Rows from block 11 of a small sound classifier, named by matrix and row number. Each number is 500 + 50 x the weight over its row's rms, rounded and kept within 0 to 999. All counts start at 0. Numbers have three digits each. After the name is the row's rms in percent of the matrix's.
After each channel's rows are labels from the 100 clips, of 14976, where the channel reaches its highest value: "strongest on" is what is common among them. Only what is clearly more common there than usual is listed. The data: synthesised sound scenes: up to three everyday sounds over a background. In brackets: how many of the 100.
# c30: last pointwise conv (model.blocks.11.c3.0.weight, 256x256x1), inputs 128-191

c30.209 109:547575493589536498555586547422471543538527494537631503593578502499460490497469426503525460460506395463538374563479509484509536431441496550444601553486527454489459505572482511511528489435467469
strongest on: number of sounds: 2 (81); clipping (25); text has "clipped" (25)

c30.42 090:519544467454590594477504484490468568534460604503456521465520556504511449555547571436589494518489596479455493490523487512503425468537487423528496566527488586480526525545513497482487511511563455
strongest on: number of sounds: 2 (68)

c30.254 068:495508380489562525478559511601482552590447624483472476534514511559448437521502472522524551459521516527528469452551506501534430596509441466599472568555503479511485484541423480487582550498502486
strongest on: number of sounds: 2 (82); clipping (27); text has "clipped" (27)

c30.185 103:498487535593506511591455460550584462494475465525426499560413535546508499505434535499517454485447605517603518438486596573544536509456469512433634519510503480500481550568510358447474524507430554
strongest on: number of sounds: 2 (79)

c30.78 091:559442456508421495471554396498518603497475502491457484523437454442518511482609476553523504468588539431489470488429507503491454562506496486504574515484521526490396548507487540457540456434485563
strongest on: number of sounds: 3 (87); clipping (28); text has "clipped" (28)

c30.93 112:496540515583426566545455476453467389458464444471567419483539487478488518507459522498538522546493463522443596453522552451488494433578397572464479528448479490427540442530426523488437486499493490
strongest on: clipping (54); text has "clipped" (54)

c30.247 103:448554564524473517446514500501423518574567455478484463458549541553552511462508456448566519482573500548592503443541430542545440492394416490477536529559496483536444514499472525574541415553553584
strongest on: number of sounds: 1 (96)

c30.83 103:506537594598488514449522483476446556452536519494507397487490493512538474510511498503535485511474462399524394489503531532495427474459501492435501434563465466570609525620519522398424508444559576
strongest on: number of sounds: 3 (62)

c30.104 108:507356510437443533465542418508448548458502483502554462442407506487507661484496393568550507597527643483519476515430519418406485524552512463466560532478457524449465494447531516513519504466478461
strongest on: spray hiss (32)

c30.32 106:489528477525423434555497352559524504527447440512476560659464537508439457576484413410521461456581546452569554501547505453520460561464537455443467436473584569548464469449518510534481462521443484
strongest on: number of sounds: 3 (63)

c30.166 095:532586648536619478511485539499477419498521586381496454491428510431404492501435529526468490573525479500490416465480616465514498384558511450458603590469508493489528502405578559489610536538607466
strongest on: clipping (40); text has "clipped" (40)

c30.29 107:510556514437490504549587543675566455429405603526556464525551506465534531537520508480517385500457568429496559388543496535436489496457600575544437497448480556492482524519386432562530526582419551
strongest on: number of sounds: 1 (95)

c30.132 105:475474558534503491490400521470441418451452448545479440512523557530467536495487482473519481479444494567375466537409468458520460457517383403494459505528473523554594502486501545539489404571484461
strongest on: clipping (68); text has "clipped" (68)

c30.184 090:513528419515518508447467445450491439438527457467483506515476519490478513510448525502503586521425516549575495504426428378512499665449445483541421499471529466513542529493469438424488489552478420
strongest on: clipping (28); text has "clipped" (28)

c30.194 108:573441441502548516541443566470517492488522531524555439485438536540517513490434485407534436490568543464515374569460466611514523509514571508495485567446551477497477489623546432471513526506474422
strongest on: number of sounds: 1 (64)

c30.55 103:559571552520588481521465604464450486510438541533492462515510473439456481446489518487569536464447491508428430624491501504494471499507436490499558468513546445554558559449463507463581551495540473
strongest on: number of sounds: 2 (72)

c30.115 074:511528465558491492483545440529425547485440499534467500506542548515540470575437488502468492574503518546521502475573557474507499528427501505581451444546546447578499516510523495432596457501415474
strongest on: number of sounds: 2 (88); background: none (49)

c30.203 105:555554488488586453472450654618560539518580507418477493494500502425518544576552564446443485614525474536426531491516492503538475483539462475396458446512480474529591486602442418463531498505561505
strongest on: number of sounds: 2 (62)

c30.233 101:433495435542383459513551544503509576513514437490491444466475546556513442448536502517514523530507490513492515562512455448509535665493521498417487418466518506646482537570448546530541523539562454
strongest on: spray hiss (25)

c30.191 090:494584468525552449547513530446506520566514442484477497459546527461534525497474527591434486471477529513435555564552487498498404451559557516589485540549447515443601468492577467417585453534595471
strongest on: number of sounds: 2 (74)

c30.141 102:489479452486492558612397492466522562518440480438433511456499510422502416481498542512429600524649515457473540534431544561431526489428522418483508524430531487528512518419574501514549511495552441
strongest on: clipping (48); text has "clipped" (48)

c30.117 094:511460519631465524514482524563466492432480476502457537514548503500555506532549468503386568529553519553501483507417478524485565415434496511479482505609486546483494530357545440468565521481545526
strongest on: number of sounds: 3 (84); clipping (33); text has "clipped" (33)

c30.45 102:549350486558515546355523536531472507545556453481476627491641504554453499473501509513395569588497575458545453463404457460456497520483454528459477505551490527497373421490553480545468492523496470
strongest on: number of sounds: 3 (78)

c30.14 072:565524454533530521585484470487486458515514588495469509448495525542534500509487373561454608515530540652492465549455460499461496483483524479474518471470625541549448439499465457496399531521462424
strongest on: number of sounds: 2 (82)

c30.245 109:534426458518555427527506509477575505494523486582472419550524528511560531538492479529492554480447608548481478468526400431467536514500644495465554433608535490493501501510456487450489464526532427
strongest on: clipping (49); text has "clipped" (49)

c30.160 081:525483483546443464535498497485583619515413432569446500510451553408493463458518487484484604620473490565505522460517467376540507630482497464617519538415573502511559453468464494509566464546515482
strongest on: number of sounds: 2 (78); clipping (25); text has "clipped" (25)

c30.24 115:448539466483446485558595420617499549402455462476522580462461516501471442546506483467574382546545488531526487487427507415495476494438491473502522562526465513589545562538491483467421545475410400
strongest on: number of sounds: 3 (67)

c30.208 081:570466388523505490495546616459498427402516572563432519401501527441542449543419533442469522583480462478501490500498473706522497480443513509538603575451581513533403467555573538507500459514494469
strongest on: clipping (28); text has "clipped" (28)

c30.157 071:463521509572464466446482514507538515485456465515450475496480562532589521472395497370479497461567483443506495576442449445467510460525503584435358372442421444490465481511490537427448413566536448
strongest on: clipping (33); text has "clipped" (33)

c30.221 102:481516466493409532498541428598463513472490543558535452472602426532485435525507460448566638534393520506533455498499558610463499510512468568543473528478556448510496525440466566519551541513417539
strongest on: clipping (66); text has "clipped" (66)

c30.244 103:510547447502565439539527505443513522499500618526434523534415484474476553541459503476506513547486461531494478467544522606468479506508601469541511488560502522507473530493616502492488432475551490
strongest on: number of sounds: 2 (93)

c30.107 113:568460489497511502399473660556501509539540444526521527424518476446594524473482562490517522589455438566451451587595560484560513476566419454516472531526456458463547516431554503441450461495551503
strongest on: clipping (27); text has "clipped" (27)

c30.143 116:441357474579374529479594522476498596517474532486498445513577510417517576488471506478512443605503439488461602386499506529443458476485589591489516503508457506482519544567522564478512498536540512
strongest on: clipping (35); text has "clipped" (35)

c30.136 089:518493620508455462471477446466495550535491544496563446522433484586541491484554450485557463535590526471454405532511512596468484517438508514483495498572501532510456500545623487533462485495668442
strongest on: number of sounds: 2 (83)

c30.108 070:636442563518439532472445477397480444497560426478487439501503474454541457498459513517522523497491432558477523458532416652452505477544601607510497484476545543487513561529419473483483500527493477
strongest on: clipping (29); text has "clipped" (29)

c30.163 077:373449504460529470490446503481518519447515451387427455388428533399620470504459480520442441512499531513517434537402487477471526542511540474605577523448475473601501485544562488501470488529520440
strongest on: clipping (35); text has "clipped" (35)

c30.61 072:467502562498503488534415354598530461574445507473449525589479468443458490577458435452514546439497558442479517463520456465442401600534588502545489501547512463574502478427508544437463552448534478
strongest on: number of sounds: 1 (60); background: none (45); water drop (28); hammering (27)

c30.34 113:484447520461531452491488439518485466496584526455442516524521506487489519477458609496545468547518468517524533550446495532464523487582494489461431494463488486522537505520513493481469503462531490
strongest on: number of sounds: 1 (86)

c30.49 086:545458612566582457458542521478550474426563576563525414450481511429450514533448550533519446547415455406523562504514502637524492447506538429521504517485524480472537467487452518446495416514486575
strongest on: number of sounds: 3 (64); clipping (29); text has "clipped" (29)

c30.94 085:497509554547501470516501434529431479472592409460432418498494482475565472519525455485494424559510514458488452462463507383565492479503533480641533480467479415439469536456500499494557378540522524
strongest on: number of sounds: 3 (90); clipping (26); text has "clipped" (26)

c30.150 078:482474542558413436533474464456554481498472553524467567512457453567527484467506505490402499482485484528451481541391451593490488534468477548443542545464594487451501470534477444484451477537491405
strongest on: number of sounds: 2 (71); clipping (28); text has "clipped" (28)

c30.62 119:486420521546518475557531509529479557600434477423553467510372617517435503388485500553542538535511474542485460467472537448428373532605567469457439442541535451515534502448517565493535508559498521
strongest on: spray hiss (25)

c30.122 126:455443590536589479514470545426498531556499443510540431505442576514508460459548487459620562439484526529456492450445560375509529511571510438432467524571473502413581477449526432431437425473418506
strongest on: clipping (50); text has "clipped" (50)

c30.127 108:499526476509473492546576460571568445532429391528480493488513537564442536461436514498507503486474576489658511523558453542451460552566528436503510440396527609494474575497491634450374585447427461
strongest on: number of sounds: 3 (65)

c30.176 101:534495579474518478428524457464567613518478536458398404486506448579469462454487522515496563463530514558511527499580484544449517420473432510377538508482542433458397501575516423489643405479487537
strongest on: number of sounds: 3 (89); siren (28); clipping (25); text has "clipped" (25)

c30.10 111:456462446481525616497486492473495517469442485456470450531565511482488575525597505535593522525464510434453539468521540498438459516508503524527573512485438512523573503448458497506618335558542497
strongest on: number of sounds: 3 (65); clipping (27); text has "clipped" (27)

c30.231 086:472430415486472466454452559462588533470362563468550412515535508430492486528527547535452551500491462526505510431509443552554500559516594526450514556492536513471504505479573643489586522548556442
strongest on: spray hiss (33)

c30.103 073:454474479582534506543523491563546551539509443561497532472511475459479456460531520507513513548426571494531484563527472443467441457472487466517494364502488481457479449440565526536439518407475452
strongest on: number of sounds: 2 (66)

c30.119 105:463528508491630455544444463499482528499540619523570519566433559577569554508597401457382459548516498514482427494491399504468465581433503562444556481523568505510489484461482480494445483462447498
strongest on: clipping (26); text has "clipped" (26)

c30.249 092:549441489500508425441440445488509534470541498529435509429502469438513457484500465486494487592537562477502401503448450375509524420458571430570493483533406614482523513453529566557459456463508444
strongest on: number of sounds: 3 (91)

c30.2 115:496441494473446572480481506393514475468533512468556450602494474582533531525446436470488526536427496523520546622460453589503408525648593515545512508427505440419447465525369546476564568490496518
strongest on: spray hiss (29)

c30.174 073:457567474542442529513542424489498451445518549489468487424418508491560522492453466530458560525606492529535442501501526454503434472508563543571471512451493444582469442584450448479454528554438422
strongest on: number of sounds: 2 (66); clipping (27); text has "clipped" (27)

c30.38 112:429499480487414457481514661534608476424556507547494530408563457590513486410557550486513465543465495390480513561529560488460504487534522528525525523494473437534522580627498501619538416446578526
strongest on: number of sounds: 3 (60)

c30.164 103:506529465503567562572543427475485431411579535419530500577446531477452604502480471482551427402522432538422495504486470561499505510564493495499538514444544612499531542430449511418520539450530353
strongest on: clipping (28); text has "clipped" (28)

c30.124 086:489489540528676477466437437490450569391445518472473460509573565618479511536539469517395451515477590506509474505459472526480549512492473529575481463621453452529538503497503495429481491448400508
strongest on: number of sounds: 1 (78); clipping (25); text has "clipped" (25)

c30.180 104:512643482523575571556576495460480482532490563514565543485556442420434498461420425503430501554494440437647480531560671682483539524489471506553524491518592490410500456506545519471491541521414473
strongest on: number of sounds: 2 (79)

c30.33 095:425476463468464525492587564457450596594579483484417466500443462446488539472526407602579537552439539502456411578493487462447393427395488449439588503467472510527499579550517528442600522544570492
strongest on: spray hiss (34)

c30.207 083:507533533506574489578500558527473470522434481482459559463452501515489437530618498500476499495556511510527471399486500541535455458487495492511525526566483466484456472488459471424487490556554498
strongest on: number of sounds: 2 (80)

c30.89 119:543564514418586512553540576462544490539470568522402405548527489535545471489513414583583474511477402489466510524487487541467509470541467471532544430523558444492511545530479478376427566586450495
strongest on: clipping (29); text has "clipped" (29)

c30.229 086:552433513515529521545488482537607495550557431536576540516502406471481525513472562487506571431462321560437466490470465479553611464452493564396490442552548501476551331560588500520552496494551538
strongest on: clipping (36); text has "clipped" (36)

c30.5 098:459407506479500551492517547529475600535466447420355498501552510542498472500530513494437484518353510476505505519434452495522510484519522503489486499509520508372479506387506550450527498543515403
strongest on: clipping (37); text has "clipped" (37)

c30.137 114:531536558593530557558516469487391456500507502467496535544514452504444483511503452620465525496506531596506554494543704599525511443472411438537467468554545425420467472608563477487532466489549537
strongest on: number of sounds: 2 (62)

c30.177 089:620569550535503410495541461514519514535477560502536526509437478500447497527549486585541439547426428473565581483463527478430530483496525509550514583471466493486479456519539535507495439554550506
strongest on: number of sounds: 3 (81)

c30.169 106:466487505518556494537505474528493501540531503477445479427429441492486440526468487408482499459490532596491537498461552509426475486528544558506501464560552517540518519445488507509462466430480526
strongest on: clipping (71); text has "clipped" (71)

c30.43 094:476381520491514473460556550484568536558537442497522459559465461506509463548458450460522477476519556480542534533541589481537467530544492522457492506483474603431494495556506489417476541470467480
strongest on: number of sounds: 2 (66)

c30.118 079:452455541487474505489446492556502554436553469505470543567457489489497482585426370484469572545426543625489478580467517467458545397522494449547530548570547465491553449468469418543579500477534468
strongest on: number of sounds: 1 (78); background: none (54); footsteps (30); first sound: footsteps (29)

c30.175 108:494445506456453546501485493424487558528459406437460441538504526597465516524509501537523429457556512562497467488427432519584371486504562487444472492541537459472517517442510556517627395511544480
strongest on: number of sounds: 3 (60); spray hiss (34)

c30.123 063:452529428577570507485472446518507482560464489525549503410476454468456521504475452562517526469484560425509453526460359494442442566445592511506489546527478535495542495509417442499480466432473438
strongest on: clipping (28); text has "clipped" (28)

c30.151 093:597494596493498442564480492490513537449506519464567471526573503538521530502568470496454566511490579533544512505460448433468482497489515430569418541440470465557578535473505512474601480541574482
strongest on: clipping (26); text has "clipped" (26)

c30.59 092:599449553411434551462473554411491513503499445475515503429529538477565431467452442567564422545546486479441472518467453495437510493546512531581533461466508585477504410541570558560466449515412391
strongest on: clipping (53); text has "clipped" (53)

c30.183 084:486462381489628548433471438426542516477445602555422563363470490528549483513504487446535461476467534498569424466439476509418457509450528431527491473491501458513491485559465512415532450564434438
strongest on: number of sounds: 2 (72)

c30.28 112:522409532610511447533489382480463564526540523495518453441430503533545553506464487434522494523401562454465483393616456476493522498462572499491479577502577481521565568495453592540477502436499487
strongest on: spray hiss (31)

c30.156 092:489430511382516558460499515498486516465473496435466511527448527491610476473530511520527523454499714515526543414477431462489542537439489539497471467554484513482391481454411570500490457464589437
strongest on: clipping (35); text has "clipped" (35)

c30.198 112:515570541532488489524526480464475620471524545514538513489470409472475471520528511407436552537435525452551504460499578543421532567446520482529517478555558445470470497503540534422459456577320535
strongest on: number of sounds: 2 (78)

c30.64 071:476503556567481512435509495562476532549567542470497434471446488451470459440521467454532505563478597495488528496526386386495532508512584510545421563417585484457490539503519524542351557428630474
strongest on: number of sounds: 2 (72)

c30.243 100:486568482451519427516497478513472478455475480441502411538421514448408521502448518526504492663397493511559458549514519424529524508435422502593452434565505528455487463565497496512457502597480462
strongest on: number of sounds: 3 (80); spray hiss (31)

c30.248 110:445588446536399487522483509516456535470448534526495501573536466496408467490523624453484544481525478450446493582441497398414408588648533529517431515453578632637479473547502468443415472580454464
strongest on: number of sounds: 2 (63)

c30.99 108:511432415488602557481516628475494432473491549479481540482501519441547480486507510551558518418485486471486492377530472488502430486476526526542471496518434567508515451455485503445548451465479421
strongest on: number of sounds: 2 (61)

c30.67 093:475435399460564469473516493498520435482479669522526540528501532511560447535470541559538477539555564404552519520497500530491389537484467560577580567482535515506593445428521492481523596488537461
strongest on: number of sounds: 1 (96)

c30.154 112:427469431568544496532475599503515548613481468457480532499494427527431482528434532431484551529512437479400521441556487491518454431443494516389438605560511480497553524573445474504543534489472522
strongest on: clipping (68); text has "clipped" (68)

c30.23 100:375543426500474578540518469510536616473470508475490490522381484634551422329517437553508564479473600536505487581507497493498428511508469459564605496532495474565513600511461512448488551549563540
strongest on: number of sounds: 2 (73); clipping (27); text has "clipped" (27)

c30.142 122:493550477433517465532477432423439514480505623565564472519435446501463482367479471504489493431614455494467470486433446514471421473585485543575478440525480549434459478471539438459491468469536534
strongest on: number of sounds: 3 (85)

c30.179 098:374430474507404523528438498496564611547434548492476529440513452522530563483584496479504411494519601520422471542469576420524502597512433519518553545528464513460596449560600470469474497459533528
strongest on: clipping (32); text has "clipped" (32)

c30.16 089:471534460541558498444450417494539445586508460505496444548433508523466565450576521625531536476471559530495568431501535541639523515538481608510512550437538515503544528421535474571471522452481513
strongest on: number of sounds: 1 (96)

c30.92 069:477511413492501543478548585523427568467450552522475523367490439499418549485423437575478618552484440493542457578497478450471510499458506490476522588455380446429494520548601356540443468471462485
strongest on: number of sounds: 3 (84)

c30.139 099:508498355499584514528551623549485433556478478535509578484441526530456530549487503531493516499380374485631550495542453534446463511593545541475432448469597513541483541493443527407503483475462493
strongest on: number of sounds: 2 (64); clipping (26); text has "clipped" (26)

c30.204 076:565524402476595527479461505563557587498547532554514499481562455482496473538483450585458533550490480489533485493564461456462543580431517527493464588465598499560578445527469459423455450446530561
strongest on: number of sounds: 2 (73); clipping (40); text has "clipped" (40)

c30.63 076:451524449501477528506461476581491528588475487513535575572541515582534470494526501522461543527485493535570428529554516459504414496474465545607553548556561393576454461535436468451407613485501503
strongest on: number of sounds: 2 (70); clipping (25); text has "clipped" (25)

c30.110 124:599594577430575470511531528546405510502484506478580554437527474432626470447441458466479513493414434497595576569581392664525531458498489507598533544497518519572452400574454534413560436509473540
strongest on: number of sounds: 2 (72)

c30.47 100:597443507556608457426506456566546548520484484525561495511518532491365520461474485503588563566492520528460490463556565515535481579485573514555480485509553474455499437536494650508416573526540506
strongest on: number of sounds: 3 (62)

c30.134 131:603504516506545425532563515491470472440495450429439505566544458466463477489518551458457409444495503564501489537593528499505511489505505478488474556504493506493471484594526623384550445541519493
strongest on: clipping (27); text has "clipped" (27)

c30.223 100:507520455456460466435450395484503514458458467430556463511521460589544437472437540491468513530453527465456571590496496542527530481496554492555569437485465455451491454519410513542501475499516468
strongest on: number of sounds: 3 (75); clipping (28); text has "clipped" (28)

c30.98 091:380470624507436502406538488487543416410422462476460526506537475527451560507512519500464385498521496451570547480349509477547440422457581495611436462482480470614497485525495518555508451611382423
strongest on: clipping (47); text has "clipped" (47)

c30.240 088:433629513473495488586508517457518436420393434491491485509526519485534517519456466608516496481545396457457465615480549562466463500529406476508549595463456491492523493525530457577495591441473532
strongest on: number of sounds: 3 (82); clipping (27); text has "clipped" (27); siren (26)

c30.217 104:531494482499554464440412505494479450503459508486537412434472495513422566537550493465508470535432500480474460468469462539470534506471565437442477501543477486551495504449596607494444549444580514
strongest on: spray hiss (27)

c30.192 104:409520633511471520552530475498518571514449525430504487372476563501502511533479495520415499491542472541609461564509368424510486494450567460421437377515581460437493483545472519545497511489578526
strongest on: number of sounds: 3 (62)

c30.0 097:555515524588523520512460535562466455386368534548532538365544491500556524472460554464486538487482500451489653495483440401551447540510447554531568494419519508356519508489454452515506585517433464
strongest on: number of sounds: 2 (79); clipping (32); text has "clipped" (32)

c30.159 122:516518522511414519498516561514473519483505568524552481490527593462456458535450510515488484499417488579561428478605560489535500504481627518486441501438533579488480561511485506432463507492482533
strongest on: number of sounds: 1 (91); background: none (46)

c30.86 108:466550538576514529517511498564566486489416383536474452572559530586535503513499546506476538565382484502466495466474507542468604510524482520540543517561487482510504555498469500443498515518532573
strongest on: number of sounds: 1 (66); background: none (51); footsteps (34); first sound: footsteps (30)

c30.237 092:477405507417416482469517473436441478535494479561483499526550478512511484493509484527533501553479560520342459459493534553409495551511465596483529652501403581501537527416539531430572490434522586
strongest on: spray hiss (33)

c30.200 096:567477398559548489518507481403466468606554525496545552556444462421494579336493621413548435495508530480477515582598509474485451479487457520410484512494439515477448514537586538538519430534549543
strongest on: number of sounds: 1 (70)

c30.3 119:516396536493494400551457523411477476529490472521419543524436484411476468462531515522458485474382508446461474553571437554542558395465513452483467506501423444537421521381501517507563502458568497
strongest on: number of sounds: 2 (64)

c30.193 089:470372459426429522619513529403589546452426434515494445496539541604462535526500507503542475547472559523555434546462455444563448580517466486534462612510576514415516499486433451532553507547398453
strongest on: number of sounds: 3 (60); spray hiss (32)

c30.205 094:489485528540586468493541510452601457516444471491415499525487492509449474537529425510490571461420460470379417462481524438529438542500549509438579505451481557606575471494488527500579551519533436
strongest on: spray hiss (34)

c30.197 106:499565626514444601581468535509426524465506508463517502468348592571541634488496495495546454472506468451437493575402480435496483512505432537589346499506428473543477528542419524544537443477509487
strongest on: clipping (88); text has "clipped" (88)

c30.189 101:520516543593523484554567517536431499609493518517621442481529418476573526565561586523536507508552476507501599464588413456440482444532376568405410506524525487469512533508484470452510595532446544
strongest on: clipping (34); text has "clipped" (34)

c30.95 095:422416461464430506502574483509583560498413411496472518555531518558523464521515492489527475555413464480465489437501450646489523471548585548438492490526522497475570452539581446515593466466476463
strongest on: spray hiss (29)

c30.75 100:530491477465436491502513547588496509459515515474508567488492557541498501634494475541393462471600513411499519403411532412459529460537522570473540511458522561508434569538517562473438548528469482
strongest on: number of sounds: 3 (71)

c30.53 104:423466526629501538575519630411641369543482399547504520457465538504504478544559476529571478555487439508489429421493513592464501527438399509383514468556576515502427429485489453418533456505485454
strongest on: number of sounds: 2 (60)

c30.90 114:477459506519391402465504437501509494451452480491517531539396494624485475589479489399438436515485511470555439489500525466449497458493480493484507534452540512564538581481564494540481486424543464
strongest on: number of sounds: 3 (68)

c30.54 060:420427577608499491442446412558496477487457492447502504568478507533543507543515438463513494559495483519522475479428446384484439472490455519567448444520521410545528511504495472483523457476523422
strongest on: number of sounds: 2 (74)

c30.77 105:468523534529420562421551539507479558415614544508503414428465487551460518545486440384492460530515568481479448496520459494563544518528500461590509598496479456512543446540511371499490601506446545
strongest on: number of sounds: 2 (92)

c30.126 106:465481550578514580490461647573492597483541433538625566526646442547547485602451457511496484549547581547488487539496421497476549421554471556507515512587480568495533459427521413636548558558470475
strongest on: number of sounds: 3 (73)

c30.230 100:478351491487488459497492611576508574527570581486464472477515506528501472437561497483586518480425585522450534432514567549466488557419595467486440575506487550468417483540543553487505478424504459
strongest on: number of sounds: 3 (60)

c30.26 098:470508503465501542554546482474380432557453453465547463515506454496554510463505518521542505465509514384561559436542496371500550556527564471465488441490508496528433462466508516469451463412512487
strongest on: clipping (75); text has "clipped" (75)

c30.52 089:370538438476570420491562512488495436503554500587457516531492539500528430536594553564482492518513444427495543469557544564455442466494459535496508482471445521466556574528488464502499494499472533
strongest on: number of sounds: 1 (69)

c30.195 066:475615541565439457509490405542505495534510654562612516540588503468520475481445453531462501505512643555604492494544498454507435504441492494498441593572667408555457504422520474485434626486457468
strongest on: number of sounds: 2 (84)

c30.97 105:522546520544482623530420512560613417442439551547449570507601501457510536544571406483524565522621437510511457494486509451538501413578517562558508395494524459489565480542521378457477449570465501
strongest on: number of sounds: 3 (61)

c30.121 106:513527469458499514510567391534475497507509519557449544560528532543444527501475533489571374551458555473485506443503521509419516540559554510467503501421455517530467521532496500544516496513484537
strongest on: spray hiss (33)

c30.190 090:459530555440491543411414432543524495505484514525514494551547437467440434422509537573532551587478531565515445451592465602474501453483426545588468511445561608438571566503478529472568562613470503
strongest on: clipping (26); text has "clipped" (26)

c30.27 081:513533391506520456464405457519395392540480573480446515497426474600605535548539551538585537508439620466509468552573396495556495560488546512590531482534531569522517489446384479388399537498455519
strongest on: number of sounds: 2 (75); clipping (30); text has "clipped" (30)

c30.111 118:525448469507475470592542505446438574531450473378509402435363430551536457478503586488467492590595537524496520547467454491473535467501537520521571560515490410472534424559547527422586577425583407
strongest on: number of sounds: 1 (91); background: none (51)

c30.4 091:449477415552448449523430539543470418510451428478480420429509543551467515550513512419535506455458500475544522427493499501492431448580497499596502480479426574525461534495521557535482543537539521
strongest on: clipping (50); text has "clipped" (50)

c30.106 101:512509570569448543572510604615519468513465508460555576495580511473512482577457475561439477509482542470601484504547496477573605466592424474493455448482586504469490516482585523486541496610443479
strongest on: number of sounds: 3 (76)

c30.36 078:487387550531386589454443407449499530413488385503534520516505444498559530535620446435471364561519558459528466460401508419497512415508569484487484464497504454475506446461554486482461405450454426
strongest on: clipping (30); text has "clipped" (30); waves (25)

c30.165 105:540514497502539434478486457457474435449449541525548599605565436496610505511556508563507502502464539519499506515527496539587505473483617456466463496460516545477516464414524518544461454488485458
strongest on: number of sounds: 1 (99)

c30.31 110:454459483512472543445594512507507481645519477566399485529370493492421567531559404524631501500408545500436440433499496496486481509436491486473516502488539541444547456532524469488528508568459528
strongest on: clipping (29); text has "clipped" (29)

c30.91 112:527508557574466355517509570624460485526495524430498634462578514491553436596505506476445487527549493516630468507479422508517565474543481519551412428471494501487482419443470496530413537511427444
strongest on: number of sounds: 3 (76)